config = dict(
    encoder_depths=[2, 2, 7, 2],
    text_encoder_width=192,
    text_encoder_activation='gelu',
    text_encoder_fused_qkv=True,
    text_encoder_qk_norm=False,
    text_encoder_dropout=0.05,
    init='trunc_normal_002',
    optimizer='adamw',
    steps=8200,
    epochs=43.1,
)
Rows from block 10 of the image encoder of a small contrastive image-text model, named by matrix and row number. Rows with one number belong to one channel. Each number is 500 + 50 x the weight over its row's rms, rounded and kept within 0 to 999. All counts start at 0. Numbers have three digits each. After the name is the row's rms in percent of the matrix's.
Before each channel's rows are labels from the 100 images, of 14848, where the channel reaches its highest value: "responds to" is what is common among them. Only what is clearly more common there than usual is listed. The data: rendered made-up planets.
# c3: 3x3 conv (encoder.blocks.10.c3.weight, 96x96x3x3, each kernel summed), inputs 0-95
# c1: pointwise conv (encoder.blocks.10.c1.weight, 96x96x1x1), inputs 0-95

responds to: cratered rock
c3.83 058:496462424539472463503533459543655457502526534645465502467510416550517469542461509507529501457412495501509518550504476557501533615488558558480565418562548535489592454473473456566515519446497435520522544472546592562464485528514550549557626549450462496453585495454527568484478452507555469466
c1.83 099:481482434501570386464464523477510493556500528546512486399510556508519488480552507429485482487481541570532508504467504551409623618505466433512504498490538519539427597430512518422538444402510406493514483480514603524422412527531558532529541579470595438470529543527552491565536438434525489504

responds to: cracked ice world; crescent
c3.71 179:340464372494467454397476465455472378498466501506459410461496474446467497442464511467481450485473495491504511534404487480490483437488508497434468496480485491465441462495498472478450391434471501497411503474509480512480490458478490449519444512499441486456502454457483530488443466463512321359
c1.71 091:442489428461443456441426480488460436510483555428439418461487557461424529475474488495489489559455478508525457498369538562477497443542504540436515486566502546520483476518563562447370441427436568490353501532503483512471495522509507430502347527498488441474469505419497445492490482539495439427

responds to: cracked ice world; half lit
c3.18 128:430410465431475431475493488418504440534451413536485443423509503483486469435446541465444505463461522471538530526383457470514446434509529506457461458498491512482452455494466460467475454491447502488432518489556489504444496393433419463516480531507452503371534472352483525487367443432518420446
c1.18 083:440537465556522608493460521523541463491448505459445452616429544485485662550485476512561444551477500501539505457530496513486501471462476476454466503517481472471536498527517521529506442447535565502515480485494435507707483460510507524490446483562540436552516476488507488502444678564460437453

responds to: desert world; full
c3.6 086:427459433511453501470452470433513492528477484424494418451441463465430472486481421407437470492456425462481422505459454458408472447448480463459466431456443511482526480422440510409463377466490506440458461461488502468485431507472431400483442473503491434451419431485472396473497483445559491406
c1.6 093:552500569485480505578477497508509623502514463462528509501427479523502462499533467439443545447501383436541436475554465448371468518465520515545509407421494523520437475409409497409508487567481549494556490485536534521505351470469486532497483452485531465579490436508573459569493510508527628550

responds to: rings; banded gas giant
c3.12 115:300458391489531548421482493498502395505540475394466406537456502448470489469408491485496483447480527486521478422419458451523484438464481496414458538482443532441508522507484496530490375442517482493427487434525533481548505469451491498461513473499475494470489430535490474476487519473477352440
c1.12 103:441412462426540523508467497473475468521521434387497471454438469515484427484443392384446461402455502493476499494398437396456473528462529519510476520441439490501504476445416465451483375536461505442457508472491552501488475442373440446507503503515486506431543442501503424482414464440497461474

responds to: moons: three; cracked ice world
c3.63 085:494441474501523461489473494457527484486548527516523461468475399513465526522487460489532474511433502474453440437549494445503449504464435417442415457473428503435513416476489530522540437480515349396547475480532551428473523567455414477422551535458381468545487481474411418371552462540450499459
c1.63 103:496527506497501498480406401419431469431508467472486496482391553484507479471450480379508481456503354445478427481530480472412503482440484500484497450440441508463535484437489481370479450514469447501456478455538572485478367461458518487467469506498529463457437357454461473446435488467454485498

responds to: cloud-covered world
c3.38 126:472510464486474397427477470505416445508444497509527488388495457444491420441491483464408441467473496512481468540464474454451486514511445503495522480470509477485415472456503473421364469462408485499335477496451419508428481493482534373506478485415472477431464492490486491472468382429535448500
c1.38 106:386524406510501475438517426473451435433479550419446438499393533437485516493478508423511467526543463410504437448473547563369532509501490472425492407547441454502474485349478532462459429444475499504437435474480459474500414552463529479452479513483545446503474449550520456516502506514463421465

responds to: ocean world; moons: zero
c3.70 067:530561513468399536488445484539496525448469520466459498532435513606530573603519504526581594530513438466478496415474501499535511518459449458482466551491478531430480516535488568587537558489546521495588406460576423446529467547494510545428538482405473527588554503543472480457476539593366541556
c1.70 114:416417443444482470415411509450512430476436449479521399435540502486542416521442457455446497403471492559535484496439449475493416444450457412460446504466434478539440473483452451485398462428476431478441445483475436545447507479416487541552511467508442493454491481462520476489447402428525437451

responds to: cratered rock; rings
c3.84 131:374492387480502470443493456490509380476524490466471471428453492409496414432470480440429451444510448478470507520394467480438495453479496525478509506465491483486501508433500494437424456485478508510352463490516532501436449493487462410485523508507491465383452448482494512481480455437499355406
c1.84 094:461493457456536404519525345588556449360527491456489476458397505558667470479484480427514512437526495462528481502509451480409501477479518477488492483406576417503522467404487442503518517548512505503476462500541596516460476487498488519474605556539504487490531418524516506538442505479479436518

responds to: cloud-covered world
c3.45 103:558557481563551450527571532520578509551506599578527567458515524533586541534578529521547509541496530534494579569542550526518526606532568520560543537525543581529544518540540561546531556525545548486518535530538546503449498618540569518511600570541521551551586531497559571517619486559500529524
c1.45 090:499528453573551416423507539525538462555533597514515484471458551536517560495608536536533540569503533543494552511509545534498547523563548472504508545513529568483472505548524584506526417479570515498507494517603550512424448617596525497494516594597525531542527554545542522545684470527536497492

responds to: desert world; moons: three
c3.0 117:463490439467476396439505429484580428451471439510458463366454493443528357460498522463425470384482491471485500486436464505472489447469479490450521471442460482481484478486519446454455497466422506500411498468482493486380451475482498434476543492401512467408550484462526502499482387424453442444
c1.0 105:526441507513484412466466469444544485499417425528524447411505529435436383423483461450388482428443452524522515512504401493361501530487451474472532466412443465525423510425482421392540479435485490478440483492410463519444489436427480496506477470444483403489513498475526496530501426493476490505

responds to: desert world
c3.1 084:466467416500477429480477474434531429461540590509514460417427395441502445485503418465433427467441486484464488556503475464444434446451463485439533428439470461482574492445503506468442418453463453441487485493405524505420466595477455430485521492466436444507459463447478458424569389514502443445
c1.1 101:498503457524496412498523379469505486410543529517431583424347514510526500470506499439483514505554416378473474508525531589373470445490457428445504491519435494426496527378491531444499456479478455468450493514559515486455378579472514463460544456484493453507455450442508513487519466499444475511

responds to: cracked ice world; half lit
c3.82 067:427519462418506484454438480470493449516528535456563468480507424438438480468409471490451411484471505461459438499532452484543476419454454422399403490434467490443557522493504477495430388450445413442484458554483483455443543581436491462499559511528397456520459475492427417418550483501475447430
c1.82 101:503572491451510425465509369430468469464488563499468471461433592486558486489503449387474476499516427425511453504541556569361509447425492458492484475532486468519453457390473536450479423496451483513457477421475473487448435570462544538510541484541516331528448421493481492513539498490489532487

responds to: ocean world; cracked ice world
c3.77 133:463536460546521520475531486461566451514502649452475419528469508482513609527541493508535488652550487490491530489483592586483530473500506537454518501549456498485540515466557614499511446455526485551504448471526479518515483655543516483523536582519496476587504469531531543497633524636498472496
c1.77 089:534546549480607492567588496511579534517482552464540503540492499544630596539522552485570473566583547476453472509495500568446461500481444476517460503532509504498496456434519533527554525517508534522563508483471375553526493548556515506563604538555478514610613494505449474469542540631545567553

responds to: ocean world; polar caps
c3.36 143:429536442465381451342396457484486384480479460459487460441510481391505446488478493448422496422519439505490486482438457511463497437476465510455510498479473478471488492507516439450444452481449532524384479478512458532458489441441511425544470474478469443405475429505485474481394466441487404482
c1.36 107:505516509502363522379357434488479432454436459490504464488511471406480428454482472426402433433472453504498544529451455464430519515477451491512486443450428439498446504441502427412497476470452491509413484471432440512467447379424496451540464475472470445447485461501501490506428495462491475539

responds to: cratered rock
c3.7 056:467591518517456591460436432592503452535520453495555474612526460523461517462439475553505506501555489461440524583606464462465598482512525492530518463425485518501550519416519517472542483538527512498538542526523536517547525515546565473533464610510500484578515570568558548559541594624585453411
c1.7 103:448491447495513340436504487475531413524485392525518481432521482498538384495455504507450515366480511515480557538513421517511500490534420518500470505376524509500387442486528430489475488510475459508452511478546495531418531423483516453539530534502493500399520497503489533495367417451532403483

responds to: desert world; full
c3.11 076:375491386520542527456479450466553423475501496490454431505385459462468501452467493472511471504516482457482503427409490438491506412460472417405402481512474399467559463478467539466469442390474423484423462468488554436525455515497458472416520507451507433483432462493459503505522522508490427390
c1.11 103:514449523393537363499549495458509502540455479488504488396510468516556372455512476493433518447480513490436455448506459449528462491458445492510483516389530529506459457544519477523501519510372482449476548482466488415403545498435433460484599521488421533497535476427422454421490394423509531528

responds to: desert world; moons: three
c3.43 069:499529470545532489526500481453564509593611566548494511483451432546516561491529433406522458505493433451472487570539576566386537512367502492442485412562459526490610483402491557497521479502535508460510491424500613495465439569498478555545562540537513448566486449522518466535543516538547543433
c1.43 105:458498450489518434474402522581535452548546504441552461452436339494456472498479456513523469465480506560410447536474512515495538528491576552403475350528535580427499453430513516440477463484505530469442485551485567427433433519584492427499499514486476524483398513545486400487520471482488450470

responds to: desert world; full; moons: one
c3.85 057:454507433529535475481517478517569451488545497479520538464491383562532511600390506466543513439485443454459544585515477448451393442488526496464478546408556528465500456543475502530459434541519556462549512432528556505492506592501399528561544503581521464564501428532365483434571455529577465454
c1.85 110:490522495528502507488520443538534468500514481495506473487467495476515489469550454342495499467516469483572517539528481512334580539526499517442471420493534445520527490259421471459547466551491538551492488502505567584468411523466535522532532458510591447522470403513504495562502490534532494513

responds to: desert world; full
c3.37 093:471567451477383448462431480510452455467540425489498418444472486420513425485507503439412448392484427504513571564376437535494542514489552506437560495483507483490558511497524418406491437515485566537437454474563565522451483410477542465522468562507507465401549486455529541527469446434495444446
c1.37 117:476462476529481530449446522530512467545453476480541399489502485418460519496436460456482447510411486543519534525392440554490368413484508536424495532489478539512505486517539462476455423461522564459477463529446495548522506415443319518535494482571380487493486462394442434426460509507521468460

responds to: cratered rock; moons: three; full
c3.50 062:561498537503532531445534469531520480523580475570471585465436509506575507545489525499544512489518458424582594551543534556457469536449489445573483510507331469498557427393413538455554538470532531520517495482520554591493401538445474589497556545501540398566490477495583551533526522513506523560
c1.50 108:469494429497526455378526489545517364507487450496539490456515418495546498488403465517572540394533517515461540534416409527476452494510555484383516524450481514488486554486481466504485413460531508371408480534491566506478479455502394466535557483505450464458557510462460465425434493447506395473

responds to: cracked ice world; half lit
c3.23 149:365440400480470454427485458412502415516484472489445394453496486455494498446462519452477460482478492462510515518373488481483447422494514521421469471491471492462461455483483479462457393472463506513404490452547508518474480436435445447529472517523443481413509438441481524502397468453524378397
c1.23 116:366531371498449521395454474507540382510506502432436366525499547417471559500454488482525442535493497535525489507431501540498499434530486526383502525536447497493516493540535503502473352438497539512453446493500475514550512484497501504510432550526502458491488483478507491516482555534508372366

responds to: cloud-covered world
c3.56 081:554505547614438581595455478549486554451462500534506514569463404524427599528508437494581522565465445451505522518562478444444481572476522467475464456504519414503594457441454488512589486478573449433528541469474548504568467491513508574499427526550480440586504468521465543523478605588517556531
c1.56 104:432439450476475448425416460466456425533449490510503438471497461446428468472493477482426481485443477491509527518483430461520467438475458505452488473442473498442482448492475446465424414434441425487378533426527607542460491450487493352532445593501426454441468487524466529445479435436533425447

responds to: moons: three; cracked ice world
c3.51 073:551479442563539485502514505484616487519468615610563469467531392581532560524483498511594478560442530509500542608548514516505485559571542502499504496541529538452528425499490574583599476445578461464556510487465510484472532591481467513556607560497414483525529524539490491461601486562540505472
c1.51 099:451527472554538438454484436498548438562490542485536483440406517538480507439515449487542471521550477503379539576461513487479562570520564540487585526485573560419426558442523562431541426560477575452466541611482498463465403525501493378506542575492536547502481426487467518430513464499557454444

responds to: ocean world; full
c3.93 113:362512448426440457427422482457495435561493457328505484438490473447509449470452495455433493440546470492510492481450454557490491421479498524488488555519454485473463524502489467497432431498388548552447513461541454565466507452398468443557482491506507468437493377502460456513443441465540428462
c1.93 100:411473533420453525464421478482512508567429471378523506508536469488494500509443424462487484472484511491510489545476445529467454449479485505528420486524493475549436460479465460484421475495419552505516527505431441625489520471446455486705497507562482446483506399449442423503454511484626498475

responds to: desert world; moons: three
c3.48 075:526488552468454486490500548529537547426477453516558507485563389572451449569486502553495501424426520527360440502566413424547475523464467406460436470446475490477572456543497432538497538510451450366579494495510555464468541496491504514547508483487376549531474518464432455395509471526555548499
c1.48 107:522458493495538497492470467425549466497520430520517520453494559462512497445440454458476462441435477473411477518433422440509435453476508535536546582449539503505510596574506440401450422502498561426487543507407566522482431433419394425544534531498437480466489454471405446360483485434515481512

responds to: moons: three; desert world
c3.74 079:571520541467508380565522487437552554522459524535518505369484423520576464436485589491446570462547515474578517563495501505484512527560577550495555403491531534538518486452439481477483536553376537548464475563563532522361496529457483514493544524470556494458536530441535539540506386454452536536
c1.74 102:399526411487532524393400498486543391569449519431511440525471520434449582458444493490523476572474508527554450484472470477479506396531485500377512490473453492478554526464521518446478382443481491467412415432525574495523467475471505463493438539498535424481465513495552447511534529517468382427

responds to: banded gas giant; full
c3.21 101:366453404455476516470451529420544482467623500408450416492455474421434445492450509494434451484483496492459427443409508427530550424478448507472500492499462522450560506517509506499410427524499454503475466474538620460503487512484466409421460523485538491433465470535496417469520496452455431412
c1.21 085:494539505475416496484413488534516498421565452477553491496400510430411422457482511509520551428519400466481495464539481381494489494518485511467558475452523535402552476493484468476463430573549505541461464513610601496512398450556515419447372554419538538437419521523526508487482485468469502530

responds to: cratered rock; polar caps
c3.22 105:379481403445506502432471439454537386472504440467478460504442484462444461438447442437473468461515480461432466462435431431480495407475480478461465473416483499434482492430452490483425436478480488466440450506508480426477486475483458455422511508464457479454450457475463458419446499472418363399
c1.22 093:453529456434537429523554376484571448395477499460464477491421503507678484467512491407504509454569476394519460477550469467404485381461482493503513503466536402485510497456463488488489542565463510504495401487547512522465448466464537522468610489513520503523538442516514490505408530539454429518

responds to: cratered rock; polar caps
c3.78 122:373476430461591502497550477450615404506512455471471504448436502456560405385480511485522451405557566487507474426376468495483512422480494492488470499437496470474453524470486487536465531453466493519423478474473513459470484506487454492427639518480497487432508511472504521481511467450403375492
c1.78 098:446461474498567465517557491466563464501497480478504508471457445504688483474505489487513483456506542501480461477465434484481507465491520504492497521395512484504464493480515500505501529507489486477490497507468487467485518497498452502470860507525502499490546504514483463472476500473477459511

responds to: cloud-covered world
c3.20 095:403475404476520470409501514452532413527479521502532482484544428534440537490402493504514473518486552517413460565474470433568451462491513488435447519462483538426532454511472497523400438482427465409395482535509530450499570513463498417508534526499389522492479496499413441391492452546525385426
c1.20 091:456536445477476457425492421456450440465487627488456504502496526579468555503499479443518515574505399421499435512471569551495507460386494482533477491601471502513566475461474655446395476545414503500477485435568529511480455578475523461549420536504511433528434408476483476492505517570536483497

responds to: cloud-covered world
c3.14 180:367495370518484478402478442476412369495483577433450409495469459424466513442499481486487410529474478474509464486434535492494488433464480496409483512514461499453483502478505537478422373413484462498396473475495460507495493560495513443492471524460457483502478424512486502493527481495513375404
c1.14 075:441468442479540414453532487494424464514493687463516478458475499472495506476521483504474447534483528490504437483510600568484458472475465480444505527601480483515463463485581635483379470468450473468444473505443462490485507692497468422464480528442453497519490501455482439496586492538512490512

responds to: lava world
c3.66 118:361485371509502464384489472463461338523463577485491455490524463502472531470468514505481427524474532495450511520379487448539463431482512503461510520456482553425510509501503520517396409457480500465379493491539518498487530550480497416487490543499435519503511478500458504432538472517504380393
c1.66 093:401509378505544410371568465488498352498477631498489470468526514519535501478480545554479449524457558502476476478433526517520495461456449472489535509541487522498490542464534576500433407450460459475404448502582523484470539599527484401458557534518464515496558486479458509445548462516476414431

responds to: desert world; moons: one
c3.33 070:568564535488455491468406465553508535445458457514482501501420479514513478564516455440485532426538444405454461457574421501408571543426398401467505490491417410498472449439483475447536483468451496503558457476446464453507409467462566531493538429446536392585443468533555508515494528539427542521
c1.33 103:543353491482531512472522525576595479476475465511536442437470467428531495486440423479501502475409496529486527494474457520458394529481491469518434489501489425478430402455478496437493397439466501416451526507442490530485467514427321499526565495470448448497508473448462489365508482471452517508

responds to: banded gas giant; rings
c3.13 148:380444429456508456462490475462447440478562518412475412457446479417492416475502495481391456476495485492492480479392525503495471412467464485431480501506462501483488495481522515476365390471436476492370456454474504476446501519492466396451506482506492500417469441472458455469531436417473425443
c1.13 105:469477464426479496513496450467449481413587506359427406480393449430486438478508478452419491473508436367474439438467510430464484439448484464427475432480435457486508504401456524461441462501463462474464441507492493450472451521476483441415487449509490489449455402480503457477521450427442479467

responds to: cloud-covered world
c3.30 153:382479359522504469373488434448507371504469555427466422482508437420506509423495483463492407520502489487494480522417501479478484428482461500429488486482470480462452495465480501481422421436470482518371475454491436537489478545473507425542525517476454465494467421522471495483508481479539378420
c1.30 070:517515506500474306464506494489526491500478613520531535382543482512510505444501511483478479550537493462518485553481584566512533505509496491527481493566542528527463521541541584440385537578368505515442508501516434516431471632514486426540535555408496473502443554485514481528550398524536501552

responds to: desert world; rings
c3.65 116:408423413507498426473495510482558472501485464488527445373506439482508404475478512472426465437475530517481513497415449452533455481467478503470485530435468526455500496514480486490453444467440477445424506477526524499412523463455412382483561470483476499381475455434440494456489367371507449429
c1.65 100:435496431489511411453450447518501462539471440466522502404507539459507411470488444427382498435496472489498506555438433462445539507473465491517490492464497526528459504417471474387475387452455492465389538503510546519418455417452498436543527469523532496409461431472528495498420417376548457488

responds to: banded gas giant; rings
c3.79 094:403521442499577458475562457495621388514597492515482460443493496432611426512500534473451516466559532519552546509424491535497552492505472507444528479498462446510529486479531503494474417493449478564342530447548568528465480526492502469503634495522527470430592473549539548510504471462503386490
c1.79 074:481512522549450548513443441451545488400600482499428506487424447388420429448451405471469423436474432476556521440507469367512448491454520476454462410429461409502557499441505458429488469575498448492449494423511582477491478463515492512450474520504487460433462465521519496486494455427402488497

responds to: rings; desert world
c3.17 086:433406445514479518548470480427621489421538505459492405483440429486464477517479473493466461505435536445455450483462477417522513458432479473428453456445424503435567461481489519487475401506479410412507458493502576398499479474446419425403547494421483481523480464480485458439500481504383485445
c1.17 098:507536492513532464486496446430561486456449518531535446476399478490497452456504506458433505460518444377433484542481485447395569500495442473419472511480428511422482544466453541443483356449487461469428495552513513394480375465435514403424531444457589481508481441504513501538471503476407503507

responds to: desert world; rings; glowing rim; moons: three
c3.95 096:383506396492419538500389427467480466449512508426452434541426526483421524516466485455467444499455463444455400446442476466509522443420486441417477490523430469433586480474474534452485414497480462438474453461529545466512474521428525465440421497435523473472464443549517461489504528535469451367
c1.95 104:497413506471491450489465482427529496546429495484571482414501473468425413444462427481391507454414478532473446546496373471486458460463513534495542512451496537484408507476504497405503419461418535423484535508459488559427497432375379449561469485491454507500455469455460472438484417508545509517

responds to: cloud-covered world
c3.90 064:391598388521542441456550436503477401527517600496471521439453476506525461420540543521468445518561506437470457513489550531510542526417501477479562478471476508492563549464494547487380463457459447522418503429599458540424494629506573472493527554500536520493497463515479563460574441533502426477
c1.90 085:500486491509494396490477515530531430492523594517535493419480513481417513404534373489502489530555498539453479538481556551506411512519498463544592538526524533445460516519522556447442451500448489415459515521472396513422434584562399417499479545447429484496445522447425479420625446511493487472

responds to: banded gas giant
c3.69 126:331490395465508509445504508476473437481593508371451386506457451431492460513471500501460481483516495509477440435431533473530478398485474513409502546514454505464523506531558515501382391469475483494398461444513519463505531530500506444440509499524477511445504464527454431473522506453484396415
c1.69 075:478479510470490506538407547506441508441594462448482463452470469420409388525506404468419511380520456559522481415437486415532463484482557492490458505474491430481567517519511454434435504524492439444470485460506565475475523461497553460442441502459461486365446482500471442453481462355461513494

responds to: cratered rock; moons: three
c3.4 076:409469455461433465492486444526432449510537485451433449452405484450450423442505451458442486420483448432528457400499542427475540486421477456458417487500436505478441517462442534439524477473468444486480478468505478423464411478459554525360460452448506446480459421442530462521513473455385448460
c1.4 104:447477418467510554407399539529405488547515451486541449506460475509434485559464421531502510487400503542459491450495469521524488497521483483492459509527484480474553502514476508499487360482516523293485458509520534415513507438485399481402443504514458479466518542428465428415468505500462441412

responds to: cloud-covered world; rings
c3.73 110:404481393492484414411499460429483421507497595464482457439511445455538485440492522462461466506517474465558536534416514479485462454509533543450553453489475496485535500444493513434357437485392514543361453465591502587443492573459489459555506563490476502472526440525518543499546434508540432464
c1.73 072:451505481487459293459518538491442506513499636497537499386531543475500509513539480502443500532549486532485490526452554584501456512548499522488523533521473552533477451512545551434419499562386574479453485545510494532413494652536481476539456573484518513511476479486452475496616442506536532534

responds to: banded gas giant
c3.24 105:431517441425533420476519496471550453444606516450466423389460490418564406432543526462437484450536508506485488450441547492448508466490488518429495478524426477528538471464535514477420480483408461524418405452533551497385470550529504407497555522422504472431522502474510457502510396466453441438
c1.24 109:419480469476533355487544503488468484475516495472462418358512499479544399487533479483376506403499488492460491511444508554493483440491471473494469495531498497537466500485541483482392468498413474479376517467510569476374508517492475431503548557490475512421531506475447441466455363436471451487

responds to: cloud-covered world
c3.57 186:318464366489494471396482465462432395498477545450460417482480454453475493444477499487483435510474510485509466471402503460510456442480495495419498508477467508454481492495492509495396400422449482485372464482491461488481502533468492444468484518459448504479499459484476485481505463479495370378
c1.57 075:473486494460592354472476528490437535513477662496529530417491546548472499484473488466465523492524495527518466507466559546500529572526509508514499515567523531504468476526494595432422474534325493482472515500479551488450493665453473381482448559437501490482509464496505457503570441516518538537

responds to: lava world; glowing rim
c3.35 076:531479554512479507406508407420585342426424587550537520491488508454508517454556495454490491521450525444495481549508475497462407454473469493513562487528480468455439479434551551473556508383468518438459533461461470524519429482449461459467560497413419465516525457426486481435471533556394469587
c1.35 106:538526536554461481452442482507486462363447536603519511490469451452438459460513476448480536472466435404517572561497507497428460529523458486479492479541476474408446539517518553472516498415520494462466544506538511498515378480474497490401408489326470429517465490491532578500504506513359486549

responds to: cratered rock; full; polar caps
c3.32 087:459528434509532462425515494515540414518569422586487427480430475538467458491463498503488504430525488489446557489513459483543585514460553451446465480449486506430556529505523505513499489487512468456499486479551603365483508452469556478350523605430467489491492491470532586469447472517382388408
c1.32 101:446393451502535481447493478521552411544542476509537455421454458491492474411491416504507475472447505526488535498456466463478421517499501506487492479423512535468514500389468503447468358526513492410423518516537539441465479483501352401455528548510394468469537495416428501405493459463454431450

responds to: cratered rock; polar caps; full
c3.10 082:557508502521519614489526498490639504438412497568485485555543437541548527483526521579537589490571550478582561475536487520518476507547469464464536437480479474570438431516423447553531574442577531573529511498572401557553507486579454575512579511487483471500532605552534570529508569520455478490
c1.10 095:463467465481531475492468439487601444470462478527440483412379522444525431461487460406476478464555505510567475464467498470377496504508524479459496477515518467541358494484426471403501485443484542579427511454444524527451360452513472523507535549422551409441485512534498477518503453397454454488

responds to: cracked ice world
c3.80 077:534526593519492542606473565517455597531524374454509555541484487517513505515512506505533532388512509526531554486538417427532508521478538544572490564472521540510520565494511394517583579600547513533577511488551531539562517383433482491508525470486522547483475493492517510552446573415491604605
c1.80 095:404482451517569470430491383450440416561437379421457496474484521527574489436435473462524480429546509459493541556432412524436529505488495533538518525437524486534431449451487390498500409506463533490453529511466460527490515431484478483564556490568487514469569492517501477525345522443539432482

responds to: lava world; glowing rim
c3.15 123:474484466473453459341445435479470357474465446491508454470468462449450451478456462429484467453420464462439476512468415467471467434459482463420466461479459491457485457457504481474484448411439460424442487481444508468469469417399486444487472484442434478482500448470462473411408455490445412474
c1.15 102:526424504548456448377403491479502423513474488532545468422498463413398460424438493486440465436392497517454536554467431477504448522487499506447483469461489550423474496508510504487494455428453504405432514568512521447470502404395425400462488508437442484455485478474474500420485464441416464512

responds to: cloud-covered world; crescent
c3.49 137:457491470452447398432456463464419453471465475478467460396466487461482458455458489447421482484485468495506485520413482469473502490497507490458523484457482485486479441466455439436344459482364507538326453480481493512415472461464490415501453495440488487434483470453507487507433396450486424473
c1.49 115:403460397472449465435468522522427475466494498497538407497583522521429519525425508493487515526461491540505489504429517558508493397498476429363452502539492471511497411495504519477394448419426498492434390475549550514504530513461426443521351515540489477491497488463510483521471499551549408416

responds to: lava world; desert world
c3.88 099:431505497428569526527526436474652443485628403413459450511412485499541497501507478432505449483533467470479442460485489519430537407482516536452520432508508493424564485445453444492501465529472516498504492441461588456523406442410467484429599506503496471515521416491493384477459536520448474509
c1.88 108:431507490474452516447419472596491490393556448422492411505507470465409461407508488502388452485487436480514477447508512442494499427469484464387463403482390457459561484477517476451468495520351434500443475420544540512494467468419515427481447553448440484493466443491527448483515497491512471501